config.toml
model = "encoder-decoder audio transcriber"
train_examples = 26041
encoder_layers = 14
decoder_head_dim = 64
optimizer = "muon"
final_lr_fraction = 0
Rows from block 7 of the audio encoder of a small encoder-decoder audio transcriber, named by matrix and row number. Rows with one number belong to one neuron. Each number is 200 + 40 x the weight over its row's rms, rounded and kept within 0 to 999. All counts start at 0.
After each neuron's rows are labels from the 100 clips, of 14976, where the neuron reaches its highest value: "peak on" is the class under the peak. Only what is clearly more common there than usual is listed. The data: Morse code for random letters and digits, with fading, noise and interfering tones. In brackets: how many of the 100.
# fc1: MLP up (encoder.blocks.7.mlp.fc1.weight, 1024x512), inputs 384-511
# fc2: MLP down (encoder.blocks.7.mlp.fc2.weight, 512x1024, transposed), outputs 384-511

fc1.411,239,200,280,251,212,183,200,200,200,208,158,146,143,200,200,100,191,200,204,302,200,200,204,156,200,206,200,248,200,191,200,175,200,200,228,174,208,186,121,212,200,259,234,200,200,59,200,144,232,220,200,200,200,274,213,178,200,267,200,200,200,200,200,142,260,200,200,164,209,150,214,229,124,200,173,188,200,200,180,111,200,200,200,140,200,200,200,131,200,200,200,166,200,236,200,200,197,200,227,281,171,257,200,200,226,200,237,239,200,161,200,179,217,200,200,200,200,136,200,285,152,200,193,200,171,200,200,200
fc2.411,148,182,180,200,200,139,200,152,200,238,149,256,264,200,200,335,200,124,148,251,200,200,298,230,161,200,200,200,200,200,273,160,200,198,200,77,200,241,200,200,200,200,233,199,297,200,200,200,200,254,200,156,200,200,200,200,200,200,200,254,200,251,234,200,270,200,261,122,133,200,200,200,223,141,213,200,280,274,200,160,200,136,200,200,200,200,200,275,200,200,200,244,171,200,200,200,200,200,89,235,200,270,200,200,200,175,278,221,200,253,117,156,200,200,207,254,200,200,154,156,111,289,200,230,179,172,200,121
peak on: the character "6" (27)

fc1.314,200,163,151,210,225,282,143,155,200,224,200,200,200,200,192,224,214,200,200,200,363,240,282,234,200,200,231,206,200,186,200,200,283,231,134,302,200,282,208,222,198,226,246,286,200,200,228,212,200,200,200,244,200,200,153,166,196,232,111,200,274,245,120,230,200,57,175,130,200,268,124,200,200,212,175,211,259,293,200,144,212,221,106,200,200,229,244,200,200,192,200,148,170,200,200,309,200,276,328,285,264,200,200,200,187,200,200,200,200,200,200,200,200,207,200,200,200,130,248,166,200,169,229,200,271,226,200,200
fc2.314,163,311,200,200,200,217,200,190,286,103,165,143,199,200,200,200,122,229,200,146,200,200,200,200,200,200,200,200,200,137,200,200,200,225,140,200,200,200,200,282,200,200,200,228,200,138,200,200,139,259,203,247,210,200,180,200,190,200,200,200,200,200,146,200,200,200,193,169,200,200,200,189,200,230,200,200,191,230,200,200,200,259,202,200,200,200,248,254,182,149,200,274,200,200,200,109,200,200,200,200,211,248,261,134,200,200,200,203,247,200,200,200,89,156,249,200,200,200,156,200,131,123,200,200,234,258,126,200
peak on: the character "3" (28)

fc1.27,160,183,208,200,200,181,234,200,200,200,224,114,200,200,200,200,188,200,200,200,200,200,167,176,203,200,168,200,200,200,200,200,200,200,200,124,217,273,200,109,200,200,248,286,254,200,142,253,200,200,187,135,254,212,200,200,148,284,210,200,200,200,200,206,200,124,200,200,200,200,174,200,200,167,214,225,200,200,290,200,273,200,152,200,200,200,179,188,197,247,143,200,225,200,217,276,200,249,200,200,273,264,200,177,200,307,200,180,252,150,200,119,184,200,200,200,202,155,177,200,296,200,55,200,200,226,141,200
fc2.27,252,200,200,272,200,200,200,200,234,247,172,200,200,200,296,61,148,275,228,248,211,200,138,200,168,165,200,200,160,200,272,254,200,200,200,246,200,129,159,247,200,270,132,200,273,200,163,162,199,200,184,200,200,191,200,170,200,200,237,200,200,255,200,175,164,200,200,240,228,95,200,240,200,217,200,267,200,299,200,200,200,216,160,162,200,127,242,225,200,134,200,200,200,200,200,200,200,200,269,200,200,192,200,230,241,124,152,200,218,152,200,269,200,200,200,200,200,144,175,202,200,200,200,94,200,203,22,200
peak on: the character "3" (25)

fc1.682,177,227,259,255,200,200,237,228,200,231,217,200,163,177,200,104,200,200,200,200,306,200,200,242,238,200,145,200,200,239,200,200,200,200,245,316,200,154,200,257,200,200,138,200,200,146,246,200,212,142,236,200,200,253,120,200,260,200,200,114,190,200,200,153,200,161,200,216,200,200,337,200,200,200,200,200,200,276,187,200,212,272,200,200,134,197,241,200,200,200,200,200,200,200,200,135,200,200,200,155,141,200,200,256,200,252,200,200,198,131,200,112,261,200,200,200,224,286,248,182,183,297,200,200,200,192,184,177
fc2.682,195,234,165,215,200,200,247,198,176,200,312,200,229,298,167,131,248,296,190,200,133,200,247,239,148,130,200,134,302,216,120,215,278,200,187,200,200,209,190,200,200,200,119,200,179,200,200,98,103,296,200,200,296,189,200,200,200,174,187,200,200,205,146,281,180,200,169,200,200,204,243,205,200,200,177,220,181,197,200,200,200,244,235,200,114,220,113,229,200,200,200,200,200,156,200,200,262,200,200,200,257,260,200,200,257,200,200,211,200,200,196,180,269,267,200,200,187,136,200,200,135,246,200,200,246,200,188,200
peak on: the character "4" (25)

fc1.448,156,200,200,264,200,200,147,200,240,200,200,307,226,200,218,140,204,200,78,279,244,200,247,200,200,200,272,186,200,246,168,148,200,200,200,190,122,183,200,235,200,200,158,200,242,271,239,181,200,177,200,200,200,239,107,198,200,151,200,135,200,200,200,200,200,200,200,201,200,200,162,239,200,200,166,187,192,164,200,245,200,336,200,219,124,200,245,200,235,228,153,181,214,156,200,277,328,150,323,200,115,200,130,200,157,200,275,254,179,210,200,200,200,247,220,200,200,200,200,206,242,200,281,200,168,218,121,167
fc2.448,189,200,200,206,200,247,158,200,337,117,218,200,200,149,190,200,200,196,200,200,200,332,200,200,240,175,200,200,200,200,200,200,241,200,178,142,191,259,133,150,200,200,179,276,200,219,200,200,200,219,200,196,243,136,200,287,130,129,174,200,209,211,249,170,200,200,200,200,200,169,200,166,173,200,216,200,169,200,215,168,196,200,230,200,100,200,154,205,200,238,200,200,200,227,196,157,200,270,140,253,200,255,200,224,288,200,200,323,200,200,223,197,264,224,200,200,200,200,200,200,200,200,160,200,200,200,158,130
peak on: gap (96)

fc1.214,200,144,196,200,268,186,175,200,200,200,273,144,200,182,265,200,200,265,200,200,200,200,104,200,200,265,290,200,200,200,233,200,134,200,200,200,288,149,200,252,200,172,139,151,200,171,200,126,200,219,241,200,261,200,200,200,297,61,95,280,191,200,114,129,200,200,200,145,200,150,200,200,200,200,200,205,171,200,184,168,200,224,246,248,333,125,200,125,169,120,131,212,338,200,200,200,200,200,200,251,200,200,276,238,299,200,200,200,200,200,139,235,151,200,200,141,138,213,200,200,200,144,212,207,301,200,249,200
fc2.214,142,200,200,200,74,320,200,144,200,200,226,200,135,307,200,200,200,200,200,200,200,297,157,265,200,242,183,235,200,200,263,224,145,200,200,200,200,221,87,200,200,191,199,121,282,200,200,200,161,200,243,200,200,200,200,175,200,200,155,263,300,200,249,200,224,200,293,110,200,200,219,200,200,238,97,176,200,319,200,200,200,198,200,264,200,200,167,218,200,200,187,158,200,200,92,200,286,200,187,200,200,312,193,252,252,131,132,200,200,196,239,181,246,200,200,273,246,200,200,200,180,210,223,231,200,242,165,200
peak on: the character "a" (26)

fc1.733,287,200,213,170,200,200,109,200,151,127,200,258,200,200,131,239,200,136,264,267,291,174,200,167,200,201,255,271,200,276,200,121,200,273,228,200,258,203,200,200,237,258,165,200,165,200,190,200,200,200,200,232,175,200,200,277,200,200,200,200,200,194,225,213,288,200,200,261,200,148,71,242,123,204,200,222,264,244,288,200,226,155,200,192,217,137,210,292,243,200,200,200,219,234,202,239,186,192,200,264,304,200,200,200,200,200,193,129,180,200,200,178,200,200,119,200,145,200,200,287,200,180,153,200,206,160,200,220
fc2.733,200,200,229,200,230,296,200,200,142,200,227,235,200,200,197,200,225,206,200,200,200,200,206,187,134,154,200,200,201,189,205,176,154,143,66,223,200,200,160,200,200,204,154,200,198,253,193,193,200,200,200,200,145,125,200,200,200,200,199,200,205,208,138,250,224,200,200,200,200,200,192,200,164,200,200,180,200,306,200,200,200,200,200,200,156,200,158,137,275,200,200,200,182,200,200,154,173,145,163,200,200,170,200,200,200,178,200,200,285,200,156,184,200,237,183,200,187,200,200,200,238,200,200,200,186,200,205,300
peak on: the character "5" (26)

fc1.414,252,168,249,200,233,200,148,170,198,200,112,214,220,188,152,250,200,200,284,200,200,182,200,171,146,200,200,251,174,200,90,200,222,200,200,218,200,240,200,200,200,200,200,200,243,107,200,182,255,200,200,200,200,200,272,200,200,200,200,104,200,181,200,139,263,200,200,200,205,200,200,200,206,200,200,160,164,200,200,200,200,200,199,218,180,200,289,181,84,200,200,200,248,229,270,348,200,200,200,200,200,200,127,200,205,200,163,294,200,200,266,200,200,200,139,200,200,200,212,200,200,200,200,200,163,133,207,200
fc2.414,217,200,200,141,200,248,200,200,136,181,242,200,52,114,200,297,248,141,200,200,241,103,200,200,200,200,200,200,218,200,155,181,233,241,200,185,260,200,200,145,183,172,128,200,200,248,200,243,245,200,200,200,202,121,144,254,200,200,201,200,253,200,260,200,200,170,242,200,200,200,233,203,193,200,208,200,200,207,226,266,146,185,200,200,200,200,200,200,202,173,200,78,229,178,200,200,200,143,200,200,200,200,200,238,157,261,200,200,144,200,200,312,74,190,212,166,253,174,200,187,247,200,200,230,162,225,200,200
peak on: the character "e" (42)

fc1.158,200,145,200,314,200,157,285,200,245,200,200,200,200,277,215,200,318,252,244,144,146,160,200,200,177,236,200,200,124,200,96,200,121,200,292,200,200,95,196,222,200,256,193,200,200,200,180,179,277,258,200,130,147,200,200,214,200,313,291,200,200,200,200,200,216,200,203,181,153,241,253,200,200,200,200,227,144,200,200,236,164,180,246,318,299,102,137,200,200,174,200,200,194,144,200,215,263,142,272,286,171,200,200,200,142,200,200,275,200,169,191,253,221,270,189,141,246,94,215,200,89,200,200,200,247,242,200,157
fc2.158,200,261,200,200,200,129,133,200,200,290,132,220,200,200,233,200,248,229,200,257,239,200,200,200,191,236,123,279,254,249,254,200,200,181,264,200,200,193,272,200,199,270,178,200,200,200,125,200,200,200,200,108,200,211,98,200,200,200,260,132,267,175,127,200,200,269,200,200,200,200,200,200,245,200,134,268,200,277,134,200,200,210,280,180,200,200,238,200,200,200,200,183,200,200,248,200,151,200,200,205,200,200,200,200,156,236,200,200,200,200,252,127,200,127,353,200,289,200,200,200,200,200,200,200,200,200,200,149
peak on: the character "3" (26)

fc1.132,200,200,137,200,291,200,200,167,114,44,200,200,200,200,245,200,200,268,200,171,260,200,200,222,200,97,200,200,212,232,299,200,282,286,175,200,248,198,235,204,167,247,113,272,200,200,166,274,200,294,240,156,209,164,228,200,200,200,174,147,288,200,188,137,203,200,200,213,177,187,175,221,200,178,254,200,128,190,200,200,200,200,200,200,200,231,185,200,200,200,200,200,200,212,200,168,250,200,200,116,169,200,250,200,296,200,200,186,163,200,200,200,200,168,200,200,199,206,272,193,228,270,130,200,205,200,174,200
fc2.132,195,200,200,117,200,130,26,140,177,191,150,147,127,165,132,200,200,228,245,162,200,163,228,200,181,160,200,197,200,143,188,197,248,200,200,232,200,258,249,200,159,131,135,200,200,200,233,200,144,200,335,190,171,200,200,200,200,278,196,248,200,148,220,185,84,200,255,200,243,188,220,164,233,244,194,216,194,200,148,200,163,176,200,160,200,214,130,245,302,214,153,200,217,200,200,180,228,82,250,200,219,200,258,200,200,279,200,81,200,200,200,200,200,87,200,200,200,200,156,277,200,155,182,200,200,200,145,198
peak on: the character "e" (35)

fc1.565,200,206,212,200,92,200,238,250,200,209,200,200,200,200,207,200,206,200,318,200,200,200,284,200,239,200,58,236,162,200,218,301,288,200,133,171,126,198,220,142,200,204,299,200,200,272,200,200,200,183,204,273,140,200,258,200,200,200,200,190,248,200,123,200,165,122,200,276,200,200,175,200,224,200,200,200,200,200,200,245,200,275,200,200,200,200,260,197,188,200,158,200,200,222,123,200,252,200,122,200,200,200,242,200,200,295,200,126,302,200,200,200,87,200,119,115,200,200,242,306,139,200,200,144,200,200,125,200
fc2.565,200,135,200,211,200,200,254,200,200,167,200,83,200,200,146,200,233,315,268,200,200,200,200,200,200,200,90,217,200,200,222,201,200,161,200,107,200,200,161,200,200,222,284,321,200,200,200,200,200,200,302,200,116,200,200,225,151,200,200,108,200,183,95,198,111,200,183,200,200,153,48,250,200,200,116,42,104,200,200,168,200,226,224,200,238,200,200,200,200,200,200,200,165,201,200,124,262,186,216,145,270,249,200,294,200,200,321,200,200,218,328,200,273,176,200,169,226,200,200,159,252,200,200,151,200,180,200,267
peak on: the character "e" (32)

fc1.757,200,240,200,200,255,222,200,200,200,144,194,201,200,200,172,200,200,200,144,330,300,200,140,126,231,200,200,265,239,258,200,200,168,200,200,193,200,200,200,226,200,188,200,256,200,200,134,200,115,258,200,200,200,200,264,200,208,235,200,224,200,184,146,200,72,200,226,237,135,200,200,200,140,202,71,218,253,178,174,200,200,200,200,200,200,193,200,200,115,150,205,200,155,104,200,200,200,98,200,200,200,200,200,200,67,145,200,200,247,186,200,200,200,200,208,200,317,200,165,200,175,200,213,262,177,168,200,166
fc2.757,200,200,200,253,200,174,200,264,200,159,200,200,285,200,192,200,200,290,200,200,200,165,279,169,200,142,200,200,125,245,200,200,200,200,260,200,93,200,200,200,200,200,225,164,258,200,200,200,200,294,323,141,200,200,200,200,200,111,160,200,160,221,209,200,171,200,200,200,214,158,200,200,200,200,204,200,189,200,227,200,266,200,281,200,151,200,200,200,108,200,310,200,200,127,291,267,200,157,200,256,200,193,186,147,106,200,200,200,200,86,129,200,200,200,200,167,200,200,200,181,200,200,169,250,216,200,288,130
peak on: the character "1" (25)

fc1.678,317,239,321,200,200,146,189,260,178,207,200,200,200,200,156,200,200,131,154,200,239,210,266,200,290,241,200,241,200,200,325,263,200,279,171,208,211,200,143,315,251,200,217,200,200,200,200,200,240,200,206,200,200,200,154,167,233,200,200,200,200,200,183,200,200,200,200,213,200,200,258,150,200,203,153,200,200,200,104,200,265,185,134,200,200,261,200,200,219,200,165,200,200,220,200,234,200,200,200,141,200,185,188,200,220,221,199,200,227,245,233,200,200,161,200,200,227,200,200,107,200,200,225,174,145,195,150,200
fc2.678,200,200,93,230,175,200,200,207,200,140,263,200,200,170,200,200,203,251,214,234,200,236,200,227,171,200,200,200,280,200,240,200,160,200,342,200,186,225,200,200,200,200,244,270,166,200,200,220,200,200,142,200,200,144,283,255,154,200,200,134,200,200,224,200,95,200,200,153,200,156,200,200,198,135,200,200,261,200,332,200,200,200,200,170,149,214,200,200,240,107,200,200,200,245,156,221,300,200,184,200,200,154,234,200,208,240,267,207,211,200,202,200,200,190,246,146,276,200,311,200,200,200,200,240,161,272,200,207
peak on: the character "i" (25)

fc1.276,168,200,131,200,200,200,214,200,326,193,262,200,200,200,124,213,150,200,166,200,200,200,200,251,238,200,200,239,174,200,200,180,153,229,200,200,101,136,158,152,200,77,200,200,184,200,200,153,200,165,200,200,246,146,200,140,200,200,180,200,169,200,241,233,140,200,223,200,200,200,200,211,200,200,200,232,200,170,272,264,200,251,200,200,147,200,254,145,239,137,200,217,200,236,200,135,200,187,193,200,155,158,200,182,214,236,151,234,272,200,132,323,200,202,200,217,253,151,200,162,200,221,200,200,200,286,393,200
fc2.276,200,200,200,114,270,200,94,200,200,200,200,200,200,264,219,200,249,200,221,184,200,200,200,255,200,261,200,200,200,200,245,200,200,200,200,180,154,162,200,80,180,158,229,275,200,286,129,159,168,200,156,200,200,200,200,144,200,200,239,239,200,200,260,208,200,240,183,243,186,200,200,200,200,200,200,258,130,320,200,200,274,200,200,200,200,159,110,150,223,144,200,200,200,99,194,200,147,184,200,200,200,200,200,234,200,232,154,187,200,191,200,200,214,209,200,115,200,97,92,170,200,200,200,200,258,206,241,200
peak on: the character "5" (30); the character "4" (26)

fc1.84,200,200,200,200,199,200,155,200,200,200,198,200,235,124,167,183,111,189,200,200,200,168,96,200,200,288,136,150,278,200,200,200,235,200,210,200,200,152,349,280,179,200,255,153,299,80,200,200,200,143,200,53,200,200,200,200,200,200,200,210,200,200,200,198,145,200,200,200,175,200,200,200,200,251,179,200,200,200,200,200,135,262,212,232,200,160,215,200,223,137,200,200,200,146,242,200,200,217,268,200,200,200,172,163,103,221,200,124,200,157,200,200,200,255,141,235,200,200,200,244,200,200,268,200,200,177,200,186
fc2.84,200,200,200,225,193,360,200,200,200,200,192,262,221,200,117,200,200,200,200,285,200,180,281,200,163,217,126,200,200,200,285,200,200,200,163,220,200,200,203,163,269,223,175,150,217,298,287,165,193,161,200,179,200,200,255,200,166,92,200,200,177,200,133,297,181,200,200,217,200,200,200,285,263,213,200,137,200,104,227,200,205,193,200,200,200,205,200,257,200,200,237,200,200,200,200,154,258,200,200,229,200,200,200,243,257,178,200,200,200,200,200,130,152,200,234,147,203,200,200,200,240,200,92,222,200,90,160,200
peak on: the character "i" (38)

fc1.539,200,200,238,200,107,270,295,200,200,242,200,200,244,176,218,200,200,235,200,254,200,200,200,200,117,187,200,257,200,244,153,200,90,305,190,200,304,200,263,208,265,269,200,200,261,200,200,126,200,200,200,201,200,247,200,119,223,246,200,162,200,180,200,136,200,200,200,250,242,235,200,190,136,236,200,200,200,256,200,200,205,200,179,200,258,200,162,200,261,158,273,279,200,200,200,259,139,148,200,178,222,146,173,200,96,265,112,200,200,200,200,200,214,223,200,200,200,200,172,200,200,200,200,129,108,145,206,250
fc2.539,200,196,158,200,214,200,262,153,149,145,200,200,200,200,200,185,200,227,200,200,200,254,200,200,199,200,175,200,200,160,200,257,352,200,200,261,200,260,200,124,200,200,200,200,200,273,125,341,200,154,200,200,200,222,230,200,163,216,200,200,235,200,130,200,200,260,200,115,153,160,210,223,182,200,161,294,200,200,174,200,200,190,200,123,233,200,316,200,200,221,200,200,188,230,317,200,96,200,195,200,200,200,200,217,200,200,200,71,200,222,200,185,187,200,200,200,200,184,200,200,189,240,293,201,200,200,158,133
peak on: the character "i" (31)

fc1.116,179,200,162,200,200,200,200,200,200,269,200,200,209,248,200,200,200,200,200,200,221,172,177,200,130,200,146,223,85,200,200,182,138,181,189,156,194,160,268,170,200,200,200,200,159,200,200,200,117,232,158,200,264,113,200,200,200,200,212,200,200,103,200,200,95,200,253,200,311,200,200,200,200,206,253,200,200,281,275,235,200,318,200,200,73,200,109,200,263,155,179,200,171,188,264,200,220,216,247,200,200,200,159,152,200,200,269,174,241,250,200,200,216,286,129,200,171,311,159,160,166,200,185,161,200,200,114,200
fc2.116,200,200,278,155,200,219,181,200,200,227,200,200,175,200,200,200,247,200,200,250,189,198,200,200,172,200,200,220,222,200,200,200,147,152,135,300,200,200,200,200,200,200,172,200,200,200,201,200,147,200,201,200,200,200,200,200,296,200,200,200,84,142,157,200,130,200,326,254,162,200,108,200,144,258,205,255,257,244,200,265,200,200,200,200,151,259,200,197,200,109,165,200,200,200,200,200,200,328,200,144,200,200,166,155,205,200,200,303,34,200,142,113,247,100,245,247,200,200,265,152,200,200,177,200,200,102,200,155
peak on: gap (100)

fc1.251,200,200,200,200,108,186,258,261,234,180,169,247,200,205,200,164,186,105,216,222,200,218,260,200,200,199,255,200,200,200,200,242,314,218,160,214,174,189,117,200,191,200,200,148,246,138,196,144,200,287,299,177,200,153,200,134,229,141,258,200,200,200,288,200,200,122,233,361,200,221,200,200,200,294,200,200,198,174,237,236,149,200,200,242,156,155,164,213,200,200,126,200,208,200,200,200,157,200,179,105,200,200,200,284,170,200,200,200,200,200,125,93,200,209,200,243,200,200,267,200,200,200,200,200,163,233,120,146
fc2.251,123,200,181,144,199,200,200,157,200,348,297,181,200,192,200,200,200,200,294,200,200,200,247,208,200,243,273,179,243,200,200,200,200,218,200,200,200,200,200,200,200,213,218,179,200,200,245,106,200,200,122,136,200,200,200,287,104,253,216,151,200,200,142,200,175,200,225,200,188,241,263,200,239,200,196,200,200,171,115,200,200,200,200,163,131,200,200,200,200,118,200,175,200,200,200,200,200,137,200,200,201,200,200,200,200,200,200,200,204,200,200,222,200,151,112,200,200,270,200,157,109,200,200,200,215,200,200,111
peak on: the character "i" (64)

fc1.632,273,200,200,200,200,200,200,347,229,200,293,149,200,256,200,184,154,240,199,200,200,200,113,226,94,200,200,309,200,187,200,200,246,166,200,178,200,146,237,215,200,200,200,200,145,57,267,118,291,108,190,200,100,200,135,200,200,155,200,135,200,200,200,265,200,200,164,200,200,200,200,200,156,200,200,200,176,200,200,200,200,216,200,200,274,231,172,200,200,319,165,200,156,200,200,109,131,178,200,271,155,196,200,200,200,200,228,200,200,205,138,200,218,200,200,254,200,200,171,262,200,200,200,237,200,200,280,200
fc2.632,103,217,200,200,133,101,200,204,252,200,164,200,262,274,192,200,227,200,200,200,248,226,200,245,200,200,102,200,200,200,200,200,218,203,200,200,200,200,85,174,200,291,200,161,200,199,200,200,234,246,200,200,200,200,154,126,285,274,200,216,124,200,188,200,200,200,246,192,185,279,200,140,200,233,200,193,151,200,200,200,200,200,200,103,200,200,200,282,154,295,200,200,200,200,200,200,200,200,208,174,203,134,200,200,200,200,229,163,200,200,200,234,302,200,120,132,249,241,200,187,200,177,165,200,174,204,293,250
peak on: the character "0" (27); the character "9" (25)

fc1.290,269,165,276,200,234,200,255,153,112,171,200,308,115,200,200,215,116,200,62,161,202,200,200,186,200,125,200,200,200,200,113,200,331,176,200,228,174,200,200,200,200,117,200,200,200,243,281,200,200,159,200,200,173,200,230,131,200,76,98,200,166,200,200,188,200,200,200,200,200,114,281,200,246,274,153,242,126,200,301,200,200,200,204,200,200,195,95,229,301,200,200,314,200,200,121,200,200,200,200,162,200,200,200,121,200,200,104,292,198,136,200,175,200,200,200,181,200,144,200,200,155,200,200,148,200,200,242,200
fc2.290,200,200,206,200,132,200,123,200,200,266,200,200,137,200,200,163,200,200,200,200,170,126,200,199,200,200,200,164,276,200,200,200,199,250,200,163,191,200,200,200,200,142,200,200,154,200,200,200,200,278,24,134,254,200,200,161,278,200,227,166,200,200,249,119,200,117,168,253,250,200,200,155,200,200,241,176,200,200,149,200,176,251,200,235,200,210,200,200,200,200,200,200,123,289,200,200,200,180,267,200,200,200,200,114,169,109,200,178,117,200,200,76,200,197,200,240,200,224,200,303,200,200,189,174,214,216,200,200
peak on: the character "a" (26)

fc1.28,200,266,200,207,200,156,167,200,200,200,147,200,200,200,200,218,200,234,205,200,200,200,137,200,215,200,111,200,200,293,200,200,200,200,200,200,200,200,300,155,200,200,220,200,173,160,219,200,200,200,180,96,200,200,229,203,200,200,200,177,137,200,125,200,181,200,248,200,200,200,200,234,200,200,292,200,200,200,200,217,200,200,251,200,190,126,255,200,178,200,199,240,189,136,200,120,200,241,273,188,200,133,237,200,214,274,200,200,200,200,200,200,274,361,204,200,143,200,232,108,200,224,191,253,117,223,200,242
fc2.28,227,319,229,200,243,200,200,174,200,200,200,285,161,242,138,200,200,127,200,139,200,285,200,200,214,230,200,151,197,200,267,200,235,200,220,200,200,200,193,200,267,200,103,216,200,200,264,200,189,200,239,200,200,200,200,200,161,200,200,278,200,200,200,200,200,200,200,200,200,168,200,200,200,200,247,200,212,142,324,200,200,200,200,204,203,316,200,142,200,200,129,200,200,228,200,200,200,200,223,200,200,252,200,234,200,156,251,200,146,200,299,274,171,200,282,276,119,200,200,200,244,200,200,200,115,146,213,171
peak on: the character "a" (85)

fc1.716,200,163,200,200,200,200,192,111,193,200,200,252,200,200,109,240,217,257,200,277,200,200,223,165,256,124,200,200,200,200,200,80,200,200,200,202,130,230,200,200,176,166,200,291,134,267,200,200,200,200,212,222,200,141,200,200,200,200,200,200,241,110,200,186,181,200,200,260,331,200,200,224,200,169,158,200,210,200,176,227,200,200,200,158,169,200,150,200,196,200,200,136,134,200,187,200,200,200,200,200,236,200,200,95,242,200,319,200,126,133,200,255,200,197,212,164,200,151,200,200,200,200,276,200,169,192,200,200
fc2.716,152,200,168,183,200,209,200,200,244,234,293,148,62,122,200,200,200,200,200,103,200,200,200,200,200,157,197,200,165,201,200,271,155,245,255,174,200,154,200,200,144,282,268,200,223,200,200,243,189,200,200,237,185,192,200,184,220,200,116,200,200,144,200,200,200,200,267,200,200,200,166,345,119,200,216,215,61,283,200,200,250,290,200,213,200,200,183,271,242,151,200,290,200,223,287,183,200,200,287,222,200,248,200,200,92,200,229,200,200,200,200,285,132,200,228,200,200,126,200,200,200,200,187,200,200,200,200,288
peak on: the character "e" (59)

fc1.3,212,200,200,200,188,260,174,200,200,200,200,237,200,200,200,237,200,200,282,197,200,200,200,200,166,281,200,218,123,236,200,200,141,164,200,296,240,200,200,200,200,200,236,200,200,253,200,200,201,169,265,295,200,200,142,195,215,200,200,200,200,229,240,162,200,172,150,200,200,200,200,200,200,134,200,216,200,200,200,196,305,200,200,134,164,200,158,200,159,110,123,200,200,200,301,200,200,200,132,180,200,200,200,200,177,211,142,200,173,173,240,235,217,200,200,200,200,200,200,200,175,200,200,220,200,204,200,200
fc2.3,289,137,158,144,200,200,200,200,200,200,200,200,266,200,200,178,200,170,168,200,152,172,144,200,200,319,172,157,279,195,200,125,215,221,200,135,200,200,200,200,200,161,221,200,200,156,220,200,296,200,200,247,148,273,200,250,104,200,200,127,200,186,184,200,200,200,188,148,80,200,200,200,200,219,200,210,200,200,200,200,200,150,283,163,200,181,283,291,200,165,200,200,137,252,200,200,200,200,191,200,218,200,200,258,200,220,205,191,228,149,298,331,200,200,200,200,200,230,200,200,200,200,200,200,154,217,200,200
peak on: the character "t" (46)

fc1.179,218,202,200,200,173,200,200,147,200,200,200,183,200,200,248,119,200,200,132,160,200,200,200,184,200,200,181,200,200,200,74,200,200,183,200,143,176,118,200,226,177,200,194,172,200,136,209,185,213,127,204,200,200,237,200,200,200,200,200,218,182,200,162,200,150,200,200,200,200,200,200,200,135,200,200,213,200,251,172,174,200,200,200,183,200,200,200,299,200,336,200,211,200,200,149,200,200,200,310,231,166,168,258,244,200,200,200,152,234,203,103,281,251,200,171,125,87,207,200,200,252,209,153,137,156,200,178,197
fc2.179,193,221,136,200,200,200,222,212,200,200,181,203,278,149,123,200,200,207,200,200,200,292,222,253,200,200,200,200,200,200,200,200,200,200,200,200,200,144,200,141,234,258,242,200,200,89,262,212,185,200,241,219,86,200,154,200,155,240,200,200,200,200,200,210,200,162,200,148,200,148,200,200,200,200,200,200,196,106,200,120,200,200,200,200,216,200,247,295,200,200,165,203,234,200,199,288,255,248,200,215,200,200,200,200,234,200,292,200,174,200,200,152,281,200,200,200,200,244,200,228,200,179,228,171,200,200,200,200
peak on: the character "e" (44)

fc1.677,200,169,200,206,174,200,229,200,200,200,236,301,200,200,200,353,90,286,200,200,212,225,84,200,200,200,200,200,135,208,186,208,201,278,195,200,230,200,200,200,202,157,200,246,200,161,307,191,200,285,200,200,246,240,200,200,200,112,200,200,228,200,200,200,149,142,226,200,233,215,200,200,200,213,200,200,200,200,285,200,289,132,199,200,180,200,200,172,200,200,236,200,154,200,224,155,221,91,133,225,246,200,200,200,200,200,211,170,200,200,200,200,200,202,176,267,200,188,200,200,200,245,200,200,200,200,257,200
fc2.677,261,129,303,155,200,200,200,200,132,175,200,200,200,200,200,250,200,154,153,200,200,247,200,200,180,196,303,200,200,200,200,203,140,247,200,141,200,200,158,167,200,255,173,200,200,266,200,200,274,200,234,200,215,200,200,200,200,200,289,200,167,252,83,269,200,200,200,200,289,97,200,217,267,233,151,200,175,200,200,215,183,244,165,160,200,200,200,189,263,200,200,200,200,150,200,200,220,273,200,200,171,210,180,200,199,232,200,200,304,200,299,200,200,200,200,188,146,222,200,200,200,198,265,148,205,233,200,200
peak on: gap (100)